Rows from block 9 of the encoder, named by matrix and row number. Rows with one number belong to one neuron. Each number is 128 + 24 x the weight over its row's rms, rounded and kept within 0 to 255. All counts start at 0. Numbers have three digits each. After the name is the row's rms in percent of the matrix's.
# fc1: MLP up (encoder.blocks.9.mlp.fc1.weight, 384x96), inputs 0-95
# fc2: MLP down (encoder.blocks.9.mlp.fc2.weight, 96x384, transposed), outputs 0-95
fc1.106 006:145151154140156132148137173160140138137122092134147099134112113155136126078065118123106151133187135101185122126140113126164128167124106123138144099180079130138143130131161120161098155141118164122088108092085134132152126163112128140151080117117130120104114135135130160139137109097134132111
fc1.107 007:121176132127138125137093129135151098123098120147142114124154134137131164170120116095129096059141156135147160132156090151172136068135117131157123138104121146132116142130141137178152126133108108139120172120119110104196123141124128141109115102173106155125169124170125122159180133117120130128
fc1.108 227:134125129129122119129124126131134130127127130131120129128125103132127120131106134128129129132136129130131129131128123130131120128118170165123152127130130136134112130132123128133130132137135120129127129127130132124123132127125000117128127058128123131126120131129129124129135129151127243123
fc1.109 007:113174113103086180127127126117131115097097103110149137145144137132125089110163069141123088103073081119091104126120124124142135171114123105122142134185097083133101114116144152118163098099157113136165125147118110122118163126131128163165132123110113135125140126143133106108121176139106122103
fc1.110 222:134126128129123119126124126131134128127127130131120129127125103132127120131105134128129129133136129129131130130129123130131120136118169172124152128129129136134113131131124128133131130135137122129128130127130132124123132127126000117128126059128123131126120131129129124129133128152129241122
fc1.111 222:135126128128122118127125126130134129126126129130119129128126102132127121132105136129129129132137130130131131131129124130131120132120168168126152128129129136134116130130123128133132135135136120128127130126129132124124132127127000117128127059128124130126122130129129125130132128152127241122
fc1.112 006:120069144124158135139171096127127159087129121112147131095174123120070115115141150127122114113112161142139095116101086122165141174127121111165141133100189119145141136132133115144114100138138107125084143172138176134136148135112128143095101119132117108095120112128177102133114079133144122153
fc1.113 008:115115098111149114112147134109094129138133122143169182163106130046122105119125142137130163080152117111129160137109150134092136186130133121144134125154146112173166105095113113135112153120144134119161100127128124176109119103092128101125126114138109167148102146129130148163113151123182127107
fc1.114 006:097095129143144147133129142145138122143139147099167108172101108104102127129127129157130131135111132132125168111125129106162113106125122121075135211100147130134123146154089131148140114056090060130125108111152131186144143146147128117100139116125153152103156117127134101162102124112130130118
fc1.115 227:134123128129123117132125126132134128124129131130116128127126099134126122133105135129126130130136129133134130133127119127131118124130169168132152127130130137131129130129124127130137144134136119131127131127130130122123131128127000116125128059127123133124123133128130125129130129151129239120
fc1.116 006:153067093153118161132115147130130098130107154109072147139127148101124107157128118134087122088150110045184120128129130171143113125127132142138118154144181145126147143140138124143200126156142145150152111124145123130116156119132128079119135126144152150117126137105104124150134108146097127141
fc1.117 008:155106160094123131107102120142109100133154118103175137148091139121165103116143111168134156137095144120106172140139101095137134053102134153134107130156139133092103120134161135104099109098145155113137107115139148148167129137119128111139142173175137150133144056138099145106095130125129137116
fc1.118 232:130125131126122117136126124133135128133131129131121129127128093130125118134100135127127131134132128125135130133127121126131117114132171148136148126129128133138133131131123131132134139132129119134125132128130131125130130127134000112125128059128122130118118136125132124128128128147131240122
fc1.119 006:107089098143143140124101128120099126119130121130131154132113072101149175128140122129110121176149158116108165101114121114124153136104150129138118130092053177098151161115153126104117129170114129149138123157146112152127154080120128144153118124145109094179163121143114086093111110097158128119
fc1.120 006:124161115132139135122156123130151159135135162133152097185143130103165133152136129152105086159154093120112134140121164170193122105092113128114123106136110128143109113171115095119082131084107127166134143174135129127138153163091128118096153107123145072105122106149150098128114162136118125121
fc1.121 007:066163094123120089130142142141134166083098108130114108159121152150139105082119135153148128114135121140145108102127141142112127050151111155150125117087112116106123127140108192091156117104156153130136159155160121115153111145154128133159138131110157114098117138150144145138182129124101131136
fc1.122 007:125107116085098134096102123061081176109123174138164104149179117135129104138133178173084132163154162150163103147115150142147141121123131121123139153148119109120148147140153114097106129135115154139158096130137145138130137101101128112169156137102092099110123120114124119123091096119105134130
fc1.123 007:128107075112172173091135109151113104130118149137193068143122132163109137172110134125108089151126166124116083128149113150096114164136129130108158158129105119115147135137091174154131118134134142145113116133110118168125132134074128107167140143114152136158136140098127121150083137122123129159
fc1.124 008:120104133131110142167114145147151090083117097138174125139102155139174155142127158089119103158148141128133118105112117068127129039147133151111113153114118180128136119160125134099119106151159109147136096148127095126145111155120128145133115148134112127100126122133123104134178153157091130102
fc1.125 225:134127127128123120126124125130133129126126128131120129128126104133127120132105135128129128132137130130130130130129123131131120138116168176124151128129129137134111130130125128132129132136139121128127130126129131124123131126125000117127127061127124130127122130129129125130133128152129241120
fc1.126 223:133126128129122120127124125130133128126127129131120129127125103132127120132105135129128129133136129130132130131129122130131120135120169174127151128130130138132117130130124128132130137136138120128128130127130131123123130127128000117127127059128123130126122131128129126130133127151130241120
fc1.127 224:134126128129122117129124126129133129125128129130119129127126104132127119131106135128129130132137129127130128130128123130130120136121168178123152127130128137133113130131124128131129128135136119129128130127130132123122132126128000116127127058129124132125120131128129125129134128152128241121
fc1.128 007:123058104151131087101148159098105131108127147138137116125161145100144143189108134152167126142093117133136133155142174107160122050157127150115139120135098118168129144158138146130130133103122120172120144140158140113119138143157128115136131132134143104167104172170146142137101115146161124149
fc1.129 222:136125127128123117125125126131133129126126129131120129126126106134126121131105134129129129134137130131131130131129123129132120137117168173125152127129128136133113130129123129132130132136137120129128131127130131124121131126127000115129127059127124131125120131129129124130133128151129242121
fc1.130 007:103149114111158102103107126120153101131142129143130151138163104088124160084127107135147092111108139127169109159155138184103121147125136117099127128090137207122119119142131145126159147181124141118127115150119143152116128103116129160143132139114153193152153166106105168175133142130128141152
fc1.131 007:127149142113094117142113167121111111074140143127117121139175111184094142151105122101108132153093192082148113134087117106131126113112141131120134096092106146106146126167159155150137098078109129124140092131130111139112127169121128190105160088122150100116120108129116111133134115147157121123
fc1.132 222:134126127128122117126124125130134128126127130130120129127125103133127120131104135128129129133137129130131130130129124131132120134118168169124151127130129136134114129131123127133131131136136120128128129127129131125122131126126000116127127058127124131125121130129130124130134128151129242121
fc1.133 006:116127119120180094110116104140141111109126115117184102139075105133138150126124131125149172152130141119122106094096184158131119050115105151117133153114113071120133115131121194117107157097126110105134121141151123141090157146146128081121113142126124136115111133083138146161118104133137128115
fc1.134 006:134110134122132091123152146099101126093094080132160125131117130115120162174107099137168156156092133150160168105102180075079151142106132130140113098129092089122165125105112151118115165116145108168136145120158132107095107138080128095127123127117114128095118148087136128138125137115116127107
fc1.135 007:187169101105105176124134111144089103167136134138125124151167127125147090094127133128108119107167176143116116137148124099158148097142110140068152105093180150140129175160149108154110142119148148102135096120118141144126141102109128105109138122125103121113138175154150119159138099143126129147
fc1.136 007:108089120105079152130129129180119136115082124127136087140123135149091168085122106132134140114140168118162102126113113108141133100146105137120101123135073101117178126135068159126159135125104144083144127110094131115144112135132128144096136100129072130129096146117110126125086126155175121119
fc1.137 224:133126129129122118127125126130133129126128129131121128127125104133127119131106135127129129133137129128131129130129124130131118135118169172123153128130130136134111130132124128132130128134136121127127129127130131125123131127125000117127127058127124131126120131128129125130134129152128243120
fc1.138 007:151140150126113124167140148095104124162094131159127112154179133120125122126154125134146048143133165114108127102129106092093155167119117113149125118099127142137129134105152062123107189136124177120119126094098175129134102117146128085127129136142080097089142130124112126125111121125119126120
fc1.139 007:121089156138092149117134120139101160082143135094118106155126109177173158124113176100133088118111143085144161148151169120070119100148138136101128146124156112126118157098110102078160126142100107131137129117109119142126121124130128113144145111143122116097152135070153113081118134116097124159
fc1.140 006:118129153148111127113160165120125143131111139133085088123162105168119160138148084121092131168139140088116175116128137125127121098166141130150120115104066073154171153108149112110159126100128113103097180138144137131129108123119128146105120101142116131098125115129142162159178170148120121140
fc1.141 006:142141165129101111118135123129099154176119176110092133071113119144143112159130110132081125109111164157126131132098124154165120126119127129129123069122136118159120170108078148144108145167100112168161115131150122100137124155117128161130133115121095103102113187107112130090169103120136114109
fc1.142 006:139123147086130148148069116139118152148096185154108142146182133141132190103128156110113116133146114100142162134094129178114116178139144122084133146128160176137125134119096129128134139096118086122132146114150084139127131119145128120111122128130120061110138109102150116175119120119128124129
fc1.143 008:087157129143138192119112122161125126136147111136100139117143137134169133106117124111067121176115093154170121125122119133124139088147132146071126132099114105132140128101145138139110175096130139111151108123078128141126144105157128059125131129134141147188130127161118165139163120119103124147
fc1.144 228:133126128128122118127124126129133129126128128131121129128125103132127120131106135127129128132136128129131129130129124129131120132118168168122151128129129136134110130131123128133130129135136121129127129126129131125123131127126000117127126058128124131125119130128129125129134128151128243122
fc1.145 007:117137143159120095109109129115134163174082092142102137128131109163163106102114145106142127133140132109129147122152085098144119105178112145129126075113137130162100142105098127122125129133124127163111175098141146057087160121108128102141143107168082145128127116099098173143135123124149123106
fc1.146 008:114179096130127098106112123110130132147080103141107107112119103105108125130113089116158100117102118112099173172140115220152126163118145138148162107112134138091128108104136143137126169113132116163095138150128181105137105132145128130125136112118102076105125096144115131148166137143114128142
fc1.147 225:134126128128122118129124126130134129128128129131120129127126103131127119131107134129129130132136129130131128131128123131131120133118170174123153128130130137133111130131123128133129133137137119129127129127130131124123131127126000116126128059129123131124120131129130125129134128151128242121
fc1.148 226:133126129129122121129125126131134129126127129131119129128125103133126122132105134128128130133136129131132129131128122129131120130119170169125151127130129137133116130131123128133131138137136121129127130127130132124123131127126000118128127059128123131125121130129129126129133128148128243122
fc1.149 012:134138128135133146133107114142135128102123131140129125109101203154146139108127121122118124134137122120148126120121110115092105000131139229113137128156139162125123135111144143123120147130179153122130123130118111132141129114129127129114115110112145141140128133146121130108116108148128129103
fc1.150 224:134126127128122116124125125130134129128127129131120129127125103133127120131105135129130130133137129131132130132130124131131119130116169163126152127129130136136114130130124128133130133134134120129128130127130131124122131126125000117128127057128123131125120131128129124129132127152129244120
fc1.151 007:081056126127140113128114124134129153079101129128138134107097133151142089121141148122139134103107142128106116135116120156105136115110119116086105131101137142115116132097128142157160078083116131170116133124156175094128112145061128151107197124120120098122115111086138095114115132126154126099
fc1.152 006:081127141115174121166130126092118131112120112138104139131100153071172127142121147103164121116138085194093138128157183160120137131135142133091131120143165169102186126116122078142114187136128161115110124152126116106166110105133128121132141129109131113134121147144134109121140135159137114124
fc1.153 007:127086144100117128093113116150148121142157093172127129109152142131149145077136142110160137123106156175158082117090116184113153089134108148140134132118156111099153131175132150115137095195132161125096127149107150119129141119103128141111136162113096109147095140140094132112143147107095133108
fc1.154 007:125152105148133100166156151090084146125130140135095124133126094136132095110131094173159147118133160138146112073111142121084135112148108122116137088108096152127096150147113135115138061125111097148165172126128126140160088156134128108128117129095105117129139108185085149124150097119113121115
fc1.155 007:150149084103162123097149150122133137098103098138138123171105114104110127108127119115167156150153100125103126109111126155151121083125124138077116106128095092112149096155150138151104142154118124109106160152122175125091168181111128122159129143115134096095151134170102085096135145096116135141
fc1.156 007:126134104087131205118150111144081061088094128109158108176128139155109148133132111118127137130156146179141148118123160133132098179125099117117135065097142140141163143123132125147134117125140124125143092082114114143117103106087128109127123131117124137150105115132116138132148087109105131114
fc1.157 007:120140092164177123124145105142163061146120125081123139123108147100124098193130142156130130174107148102120164112146135126135130110124130112136120140099120104140138073146121144128093120135119134157079132138104109192091123163129128155154139124138117168137147154164121086130115150131110130121
fc1.158 007:124109138135151147126104147131140113120117146104127094087145139153130136136135127123162104129116104097162098109124114122142139026123125146110105137184133075124108134104118103093146161120103149096125114118174103136114121169109128175132128142133132134152119118188158132112153174113121125147
fc1.159 007:118136068116140174117129118119141105169145085147166172100134114122066099161107123116142080126162123155140147117082083127129131116151148133146153133127134143129129141103154120091168152129124150148148139115128130118157136170116128103132129114102151166081131112126152107114137180147103129092
fc1.160 007:108084149161130100144087135119120140173155137164105129171137128089147116113118119138083094161145119130131146135094140091166122110155114140108105113135079160120110113109104094150101124138154110095120128155100158108164177137126128121095116111138111132147162140107112102065135125131126132082
fc1.161 223:134125127128122117127122125129133129125127130132119129127125103133127120131104134129129129133137130131131130131128124130132120138122168178124151128130128138133117129130123127133132133137139119128127130126129132123123132126128000116127126061128123131124123132128130125130134128152127240120
fc1.162 007:145095107137098139130149137077149134097165117145106183086089143181143120133138061108137132145125119146139125109100134133103104146153130128116121145107120146121124132162120133103107101089158111119172095169158123104123141154103128128125104133140106078084123136155164104104111138157091134137
fc1.163 007:091136112115094128109097144117125089151135161133066133117150113139137108136149145128114139114113121140136150145088187145109118180100106112095129101112138162156145122095140149121080119120106178158146126184147113130154151155132128179089144111130147119106154138143146129103113169117111130162
fc1.164 006:129138130102168119094072158160095123126141150141154111147142139109119070090132146096152136082138141121136122111133108089141147119085107116164165123123117138155140130143098186144084116072122105073134132130179145163120120107128128105154125131126159156144120133146164120115124145141147130129
fc1.165 005:113122141140137126120105148115158118181167135105126134116187152116171101180156139117112124179132092103150136151151140188107158091113090135130125112178145099142123121170113081092116144164148123101137137137110123126174085120116128126131123104158148111118116141124133135113112089118131131146
fc1.166 006:129124121106125099120126164116136112154136088118136122120140118103152114086119115122078077141123144176099138128146073100155142139096148129123102124108083145132114136163184165135149112118126119161135132162173101164178132162147128070104115124128163130147138119166152114144130154114130132107
fc1.167 007:146129123120160148109085143135118123151064120110123151177113136135138109105130148147144110125114103127144129146143092132155164119111114126127131126084142156138105108141095157137118164123144154150124113124136160177126089112108128133192118104129094117158141087101072136161073077127116132110
fc1.168 006:126179172132150132074152161132138104135106157120121096114122124101152131114128148085140159163107052130119146153120149113107127181130155109140145129175109155127136146127123145121129134168155115181127125134128133087120095087156128083129135119132131135145159125119132142133086115117103123080
fc1.169 008:089111099147109139087163149110151132144142135107137140145094137162107125117118132099117105125137125094162127146150082113093141145155159137099119136113070195140094140151114090130080114137162117099151106134111105176089152127116128109136126153117113141160146162120092181138123120129124135139
fc1.170 007:160164136167108139141122147162112097143109143192126158146159115179120186132128082148124123117092162160129128141129116099156144159144148116122152122084174109141193154120148141130148152114122129100129119178129146162155127119110128154121099141145156146123110143096126133123153135119110132153
fc1.171 007:156127136131134160107111165108102132142126043143134127144094120098167082045105130133129126120173117113114130145140140128128142143111146136141103139157130119114138122108072150134119128174144141098121153134126154107172156106117128091144127117127101107085134141156111095117152126086124142127
fc1.172 006:117104155121142120109103095187127126087125157119130144160137118118102156095145085137145157194110138103113119109109115072076101119108119116127123150158134156122148138110148141152092086127122103110139083164146136140109124123139128094173134136151124115071107117146111153117106125105136129160
fc1.173 224:133126128129122117125124126129133128126126130131121129127126105133127119132105135128129128133138131130130130131129124130131120146117166184123152127130129137133110130130123128133129130134141121127128128126129132124123131126127000117126127061128123130126122130128129125130134128154128238119
fc1.174 007:150131122109122127100115157135151126153117153121124139113126132159164135151130122076116112132108111102157128148137121102145117164102139114127130096098102161107132105133089104092099180101105135137145106127145117186139139108164128153091097107133151110165102119169093113198089132083153123122
fc2.106 102:140119143128162135133088154143147121074153162139127126115161192137100161116173189120130144118122129122124131134128142144190124096134143143131132126139168119140130129125142130168123144096189129124126130131132137199129111170155128126154128135130133120143121134076127129147093128066126126128
fc2.107 071:139137151130170123119159140132122147148138091135132143087125208144121156119124095133136130126129126116143103125130128121189131155125142112138130109124077141099133122128118121103117109117014097128131114124129129172125175187127127144125124131127089122130127138129132155111125122174128128131
fc2.108 112:130118126129085137112126130123119106130117134128132122129115197142136129126225218133128091129130137130120092119112132126116147086137107100114097148134107119089120130141135124105123126125065125125128123129138124113133112083145176123134127168126087130127118121090120140114142126085125088127
fc2.109 085:132118140130136120130166102129127083210138125134084147121130053130143151117088145144127087140106120112124121130132133164110125128119121134148122107112125163173125128127117114102134140118110168114130145130132132113127172157125131125149128123131080117151116141159127122125154122020132129136
fc2.110 117:130115127129083135111124130125118105128122132129131122127116196144135131124225216135130093131135138129121089122119133121117152090133102100112095145138103121094121130137138126108124121122062122124128122129138126110136112089141178121127128171126085132128107120095122137112140127089123084121
fc2.111 116:127113130129083132110125130125117103128117133128131121126115193145137133121220215135129093132133138132121086119120128113116151088136102098115094148136105124093126130140138126105127126125061121126127122129138125108134109087145176121128127171127085132126107121094121135112137125092124084130
fc2.112 075:148118146129113115133065190119121112127184157135120133146120075138112130126114103148141083128140122134140110125132125149077132139116124124140120107114116027114136128130130144100133148097070089136132136130136135168107147070113118142102128121129117129149114125186126125135143127115122126132
fc2.113 095:129121128128080124122161068145107157090137093124123124170132080126119119135048175123123102147113130126117168125126127112083126059128132146134128107120112157136119128127142128143135118125207097121134129131133124130102103088120128114175125127131105108157115126126128113136127123181120123124
fc2.114 085:135127130130134131131127140132122110121148132141138163089156241109121082119156090129131093109124130129143158128132126124151134159123130144145128104118117165210133126136118142127118118165069104152135132127133134137136115164112119147105126122129136134145104123142135132145118125039133130125
fc2.115 122:129120126128090134118129127127117105128101132128142122129115190138144136123219204140136094130127134136118087124115115101116146081143104098124094148131103120091141130151135121098142130125064113133128116131137125101137109085150169116130127164128086121120107114088123135113124125087127087145
fc2.116 073:138136136129099120121150121126121143115124086124150072164130030136128117122098114113123091155127122134126201121128119126104125157136131132115130132118146177068115129122124122145132125085159113131139116131130130077124062064127132108128129132128110113162133126088132126145118140122123120127
fc2.117 094:121133134128116124135128071121145140139170127116122139124093038134165122116134066124128198088121120105113134136131127161111126143128129132123121133124095189082126130131129103100116098134112133120126151127120125103150168115141135123136130132127157136133148133146124123184157131202129125147
fc2.118 127:124122122127096130131126123136120101128107132129134125131113177138137132116211198154135088134133133128109089122117113096114141068154104076120100150126118109107138130155133121087143132109060105135129116130135124097126107078142156115122128154129089134121110122085124138118130128080128094149
fc2.119 127:133130125128093121127106068127130149131068102135109112094113255114106081117151102136124157135124126137133108120129126138123133146121125158149128134094138149108129127131128140144133123129182101139132124129131130133111070125107124151109125124130116116105121121123134120112125129194126127116
fc2.120 094:114138114129112140121100113144136129075146133132120098183138154124140102148130116111134125135117142160118115137125135137139129127135123124121123129121094168137123127130111135106138126148105125137134138127128134175153093128136121115175128125128119131144121138074129130135137125000149127122
fc2.121 092:139122128127129133131169052129120157117093115132138151093145063139093146140169144127125167134133126119127149127129134151145128128136129187125130140131106129137130129130137133168134163105199115128128124127129123128121151125146128123075128131128119128138126127082135133160102130234124122125
fc2.122 072:117115110127147130147137119118130130119129141130134121061107116097107130124130103142127089075150131130134172131126125153120140123126121173137135146158138146156138125126121151124124134181000171155120165126124128104141139157125119125084129122124085138115115117112126117101133130140121130115
fc2.123 089:123135122128081123130180057141110132093112079125132103119148055139116116119088118131121116122117133127122127129126131157118122091132132133134134127093156066140120128124137125170137122144187083111132137127133130148114103065139130127145127134127128114161107132086123113146138137200123129132
fc2.124 082:131144133126100138119142057135118141122111159120120172096091011135098154116133090122139121124141126128115176130125131122098139165139124124116126128102112130181128130126131128136135146125108132130120159129124121137124180099144127119112131125126118103128126140130124147146129129220127129130
fc2.125 115:129117128128080134109123131126115105132120132128134121126116195148136133123221214132131095131134136135122085122120133119118155096128099107114092150138102129093119129134142130107123122125065125121129122129137125111136113093140180119126128173127085131127102118094122138110139126094121079126
fc2.126 116:128116129129084134114124130125117106131115132127132122127116196148137132124223214133133093132131137136124086123117128114116152091134101104115093148137102124093126130137138125106127127125064119124127121129138126108132113089143178119126127172126085125124107118092122137110136126091122083133
fc2.127 117:131120120130085130114125128123119105131119134129138123128116198142133130128226214134136093128134138127123091122114139125119151092138103107111093145136102118095120131141136123106124119120062122121128124130137124111136111089140179118125126172126086129125108124093121133113140127086124084125
fc2.128 090:122126118128197127114091124123142142115140156123141126145143157126138125150150123121123146137097119125122156120126121151149127240125128068114128115141111151120127128125124124157121131106080083100133090131128133095128094119145131114120128130130143138100138127102121128145127118026133132128
fc2.129 117:126116130130083135111124132126118106128121132128131123127117199145138133126225215132130091127136136132124088123118135119117153093133103101116095146138106120093120130137138128108127125124061124123128119130137126111134111091138177121129127170126086127128108119095121137112139128088121082120
fc2.130 111:151109134130117115124115201134125129138107141138096133116114232116094122125130108137133111118126125137138096124130122108124129148125128174154129117083131131100124128130127142162127128109117125132134116129135135176095118172118122143158127125130091114128123126126130128133112129007120121123
fc2.131 089:128144132128101136125195127144123130186086143121122127148107225120148153124130157118144102140119143128130162134128135157168126125130121129124124115142164100125126128134121124208115102142042140139124110126121122093120135121130131141114128124128101134172167138143130136149141125157148125136
fc2.132 116:126113127129084130109124131124117104128119134128131122127115195144136131124223218135132093132133136130123089123118132120116151089137103100112095146136105122091120130138138129107125124122062121125128120130138124108134112088141177122128128169126085132124109122094122137113139126088123085122
fc2.133 088:130102132128126127136113119124127102117147104134122149128125233108140099134167077124122190102092125113124152127130132158084119157115119146141133134104114165125129129132116133165115113125064100131131121129131130121115095078112127133057128124129123143158120127116128114177103123096124128121
fc2.134 082:136122138126078127145126179114119078052122167119140130167135136124174149134070140131130084116124120093124143132135137125084131099125124092116122126214115108180134132133134125165126133161137131127124160129124120175130147140113123117081130121127149139146123122121128127168123131155119131147
fc2.135 088:110150108128075129129154121141138101098108093134122069075095209137116123131176148128124123087120131144117145127126122133079137169125127120129137118120132207091115128126112123145131114155089124124125141129127128137140164093150130130133127132130108132081145130067131119121139120086142132123
fc2.136 082:124146133128103134126045148125141177118175092128123098131117099140141163133158126146133157098075132131122151135124135126145121185129141116117131126134160120100119127124130123128126105082155131105120127125125134084142080110167135150107130137126166142110110146197119146073136133079128128136
fc2.137 115:132118123130084132108125132124119105129120136128133123129116198144133130127227217133131092132135135129123092122117137126119150092136104104108096145136101121094117130137136128107122118119063123126127122129138125110131112088142177118129127170126087135125111124095122134113142127088122086122
fc2.138 078:131116133129174128124151136134132109185138122127099083087120000127133151124038119129128121139145126122133122135129128063153124130127130113134131113138113112159125127126128127112138142108113120125131143131129131110151136146131130120193128133131111113115106135116129129114151131155129128128
fc2.139 077:113132119128146134125068132139131142105125114137141092151144245128140116130137139111117139117131131141133132127128128140066126136124127113136133113108072126077127128132117122143128099169079096133126133128130133148136114043116131133161130127126152135090141119137126134145135128070133130115
fc2.140 091:150123143129065118124141096124125131088155180135128127189114243135099115127121102129136105122125125134142145122130122105130127149126127195146131104104119157102129127131114142100117114093136147141122098131129128192105140166114130128116127128131095136150130131169134131146105130108129121125
fc2.141 086:125122119128153134117035146124119135096132119125133084132133202121139132140109097116127141143125136143127112125124125090139129083125123145122130128132085079105131128130126145133136121098219046130129114125127129136119075080114120129103129123125137139152100126117126127126111139114129129117
fc2.142 088:119128130128182128131099170127131099086117119112154130117159040138164122115070145119130111125165132127117144139125123119156129091132130061109122116154111079100127128124131121129125126123163146132128147126121125076159110107144129111138129124126114130159119126212123119088155136123132132136
fc2.143 087:123140147127158136126129132121120193149118142112129147155085059117146132139120139121133168150141136137117145133128123136150135131139129156115123133143127070125138128138145139168128115137234075138132145130125125146119090167116126134087128127128136129148116124139127146154113139214130131128
fc2.144 110:130118123129082134111123132125118105131119134129133122128115196143134130123225219132129092129133138130122090122114138127117147092134106104110097148136104121093118130139137125106122120121065124123128123129138124112131112085141177120127127170127086132127114123091120137113142127087123085123
fc2.145 104:129124119130177124129110168133135108096100148131119128117160157143128113144165121124122135138093125131123110129128130120175130187124133082130126123125112186130124127123128122106137133122142124105131125128128128138131101159137121126132128125129111131154092145143132120120138126000128134129
fc2.146 093:142130136128098119123049120124105152092097113135126136153158153140123122117180141125121141140121130113137121126128128136134122099136124158133133137107121220090116128130121139137125130130207105124130123128134127143127016132113126134143127128128136131128119130118133139106074132164126126132
fc2.147 114:131121125129085136114125131124119107130116134127134123129116201144136130125227216129131092127133137132121092121110133127117149093137105109111094145135103120090119130139136122106123125123065126123128123129138126113132112089142178119132128170127088132122114122093122138113142125083120086131
fc2.148 113:131120127129084137113126132126117106132114131129135121127115197144135133124220215136129090129126138138120089123113122118115147088135106104114095147133106119089127130141135122103125131126064121125128122130137124111133111085146176120133127169127085125123116119089121139113139127083123087138
fc2.149 300:111163113129117136125097112134130113136144128121173124134134000144149125125067140118127142124145133125121124134125126140134132151141132055101126130141143177114124128124137114108129123144055123122128136128128129111158125089162131119147129127128116124128131132145120134141152127138133130131
fc2.150 114:126112133130086133110123133128118106126120135128127122128115195145136127120225217132129090133131137128125089124118129122113149084136107099111097145136108118090119130140135132106125126123060121126128119129138124109132113086144174127131128166126084133121115120095121138113139127089124087123
fc2.151 091:149115149127166108115127157119111134102158123117118160141128204103092064120098106145133128108127121116138170123126113081110133128122126189149129122112097054108127127136128136155110114124061113139131119130126122084118101147111125152145126127129089123146138125110130131140129131059117126128
fc2.152 106:124150129128094143119063066123127151123092123117132086125121031137129141126083136139136139131134132120131139130124134114144135111131123130119118131103125078147135128130142142107137146136218103120128141130126127153123139117134125123169127122130149118101124131090123147125128132219124125128
fc2.153 084:117141121130134142114092072150141117136122151123145124145169007152121139118047147100130135154145135144118094134122128115137130137139134096114117113152060110136120128124137122117132120125128106123126121130124126141160147140158131124166131122128091113131111140124126141149130127197142129125
fc2.154 144:139116141130120122123151144123135117099076094141099151099127255117107094126187083135128141135109126135130111123129125120099127152118127182150129116122125133134128126130111147101130128112135122140132118129131134169106115135100124149110127124129112123139108128102135127125093124171129127118
fc2.155 082:132114135129180124131166124111129130100066153118136166122156217123154104128130077134126131143113117108121079128128133093123129158120141106124130121165107161125132124127129123063124130118150145112124132124121125140113121141126132129081128133125158124148133130214125127109131134192128128127
fc2.156 083:137118133130121128136190095108135142117137110123132127166128091135135119131050135141143099143119126123129077132129130155190127086126126181121136137130148144152133128128125148179124149099167133124126121126124126135129160149138135136199131137127067152188134137121123121089119121084134125144
fc2.157 107:133126142129145126125154201127115125143170156127135156154148102115137158134141142131136060125145133130132139130128122088098129149136133129127127125170129026116131128134132128077112106134045153140129123128132131173139180137126127136137129127127131134120131126158121144133124127070134128131
fc2.158 096:139128144127138126125140104116154119093153163142135130114102122116121136139205071138124112126114112124133103125135125091125133227124124152136127120118122075154130129125109125108132124099092201127126118127126134155115154140132129123169130130127144115142141132104135129165141127043120125119
fc2.159 083:131132118129121129118086164128140122135140127129141074137125195136124100119222109115128086117137125125130170130125118140116129143140129107112122121112142180143123128123127130140115134153020201128123104126129135124137097109133126112168127122129146136145141129117118130113107125093127133131
fc2.160 090:135129135129099123129121070122116163134098100124100143141097129129150147130142127121122174130134125119116107131132129100102127109133130149120132141119133134038122129130127129107135135105209091127131154129129124129127125087120132122156127129131146119120124132161133137110102133254123128129
fc2.161 119:130118124129085131113126128121115105129115132128135123126116193145137132124222214132137094128131137129123085120118133115119155092136099106117090149138103126094125129137141122106127124126063123125128122129137126108133112093139181118127127173126086129125103117092122137110135127091126080126
fc2.162 094:123135112126122131125123110132115136165121128121144092140138000144155114121070164117129134142163133112127203132126128146122131097143121089113130132139107143098124130129137116136118143148147182130127124128128121094169104104141133111119129128127086146127143127135127135130130128149135130139
fc2.163 080:132111118130129122138218092111120112126070131129140096127148197110112084137139103142125141147134117121143143120130123121121127105116125168133128126101151113214141125122113139136132148135193107133134110126130130107099109175106128136127126128128171131158116108165127103113136123176116132124
fc2.164 067:127139120129166140111149178136127137091106093131143101141161197140111143148122103127127093118155133134137133122128121061079134126128121114130131099112056225087135128130123142167142145123135115133129122129127128143125148085123125101106128122129159118099141125084135132112118134105127123115
fc2.165 089:124142127126113147131169079132117089131136121120152144056142068133147152121096150120142119139158137127132204139126134113069131118143133123111130132126104157150132129134149130129126129136074125144119155127126123111154178069140128127121130129126118132132135130115120147120150128224135124136
fc2.166 086:127134127129144118142091097127131090135132092137136122053133168121126078117214118136120114113109121127121123125133125157126121162121124112136125121120180138186123128117114122094134109115042118119127118128132135107102122154135124153128128123129109116135117128079126109162138130198121129127
fc2.167 078:144124140127094129125097066127111123147162192130133168153098097140113187149085131126137099158128132128126083124128126124169128159132132127121122123127135131119131130126128140141131129066190147133123114130129121145114132194133128125076129127129117134184120133187138132139096136090130123125
fc2.168 070:123146142128141116125185183128116144183195132130123130103148145132167102110088125115131086103156132133124180125132105143079131093123135112125124129166163170108120127135116118124105074105084151161130125129132127146149149073098127129090127131127117135124151109076126111146127117136138125139
fc2.169 105:115149123129120133131093106141125126168129115126120113081129000152155126112134158119129143124140135132111165138128133143064123113140134086107122138141158165138119128120131117124127137146095111130127163128127124102163128081144133119162130131128158124107143144106130133113130128187131125138
fc2.170 098:143125126127173124126096102133126162117127142142134103142182198132103053110158138122130067136133125131140108125132130119150122120125133116134127112103142159146128128124114137115122152115064102149122099126130133098139096165122128145123130127126099125156124125100129121104118130234129127125
fc2.171 087:113110100128107134138084093145134106131127108127147115129181060136137137115082159103112131137127124118109145134125139151069133086135142089110121141167129214110118133114131112199141159143071138102133138132133131108138119101160128086143131125129124116128122131166118101138134120136126131129
fc2.172 084:137149135128130132123170112121138135119125149139140095110128218149114095124231088136133120121134123130142129126134122148103127138130126169138130124119109151167133127130120136114126136125063182132125114131131134196127159135131127147138128125130061130098142136083131145122122127112131121129
fc2.173 119:129117122130083133106122129123116109130123133128134123126118198147138135120224212129135098131139134132122086121121139119120159106127096112113089147141099130097117130131144127112123116126064126122129123129137126112138112099136182115128128177127087135124097124096122134110138127096118078120
fc2.174 085:136123147128142128130151086130133135135147154128125154178142133129132151136070146132130100133103131120127056134130139151200124073123122177132125118137123075121126128131130124130131119108208098124129131128125126159132103169144125152108129122128125134173089134165136130114123133196133130135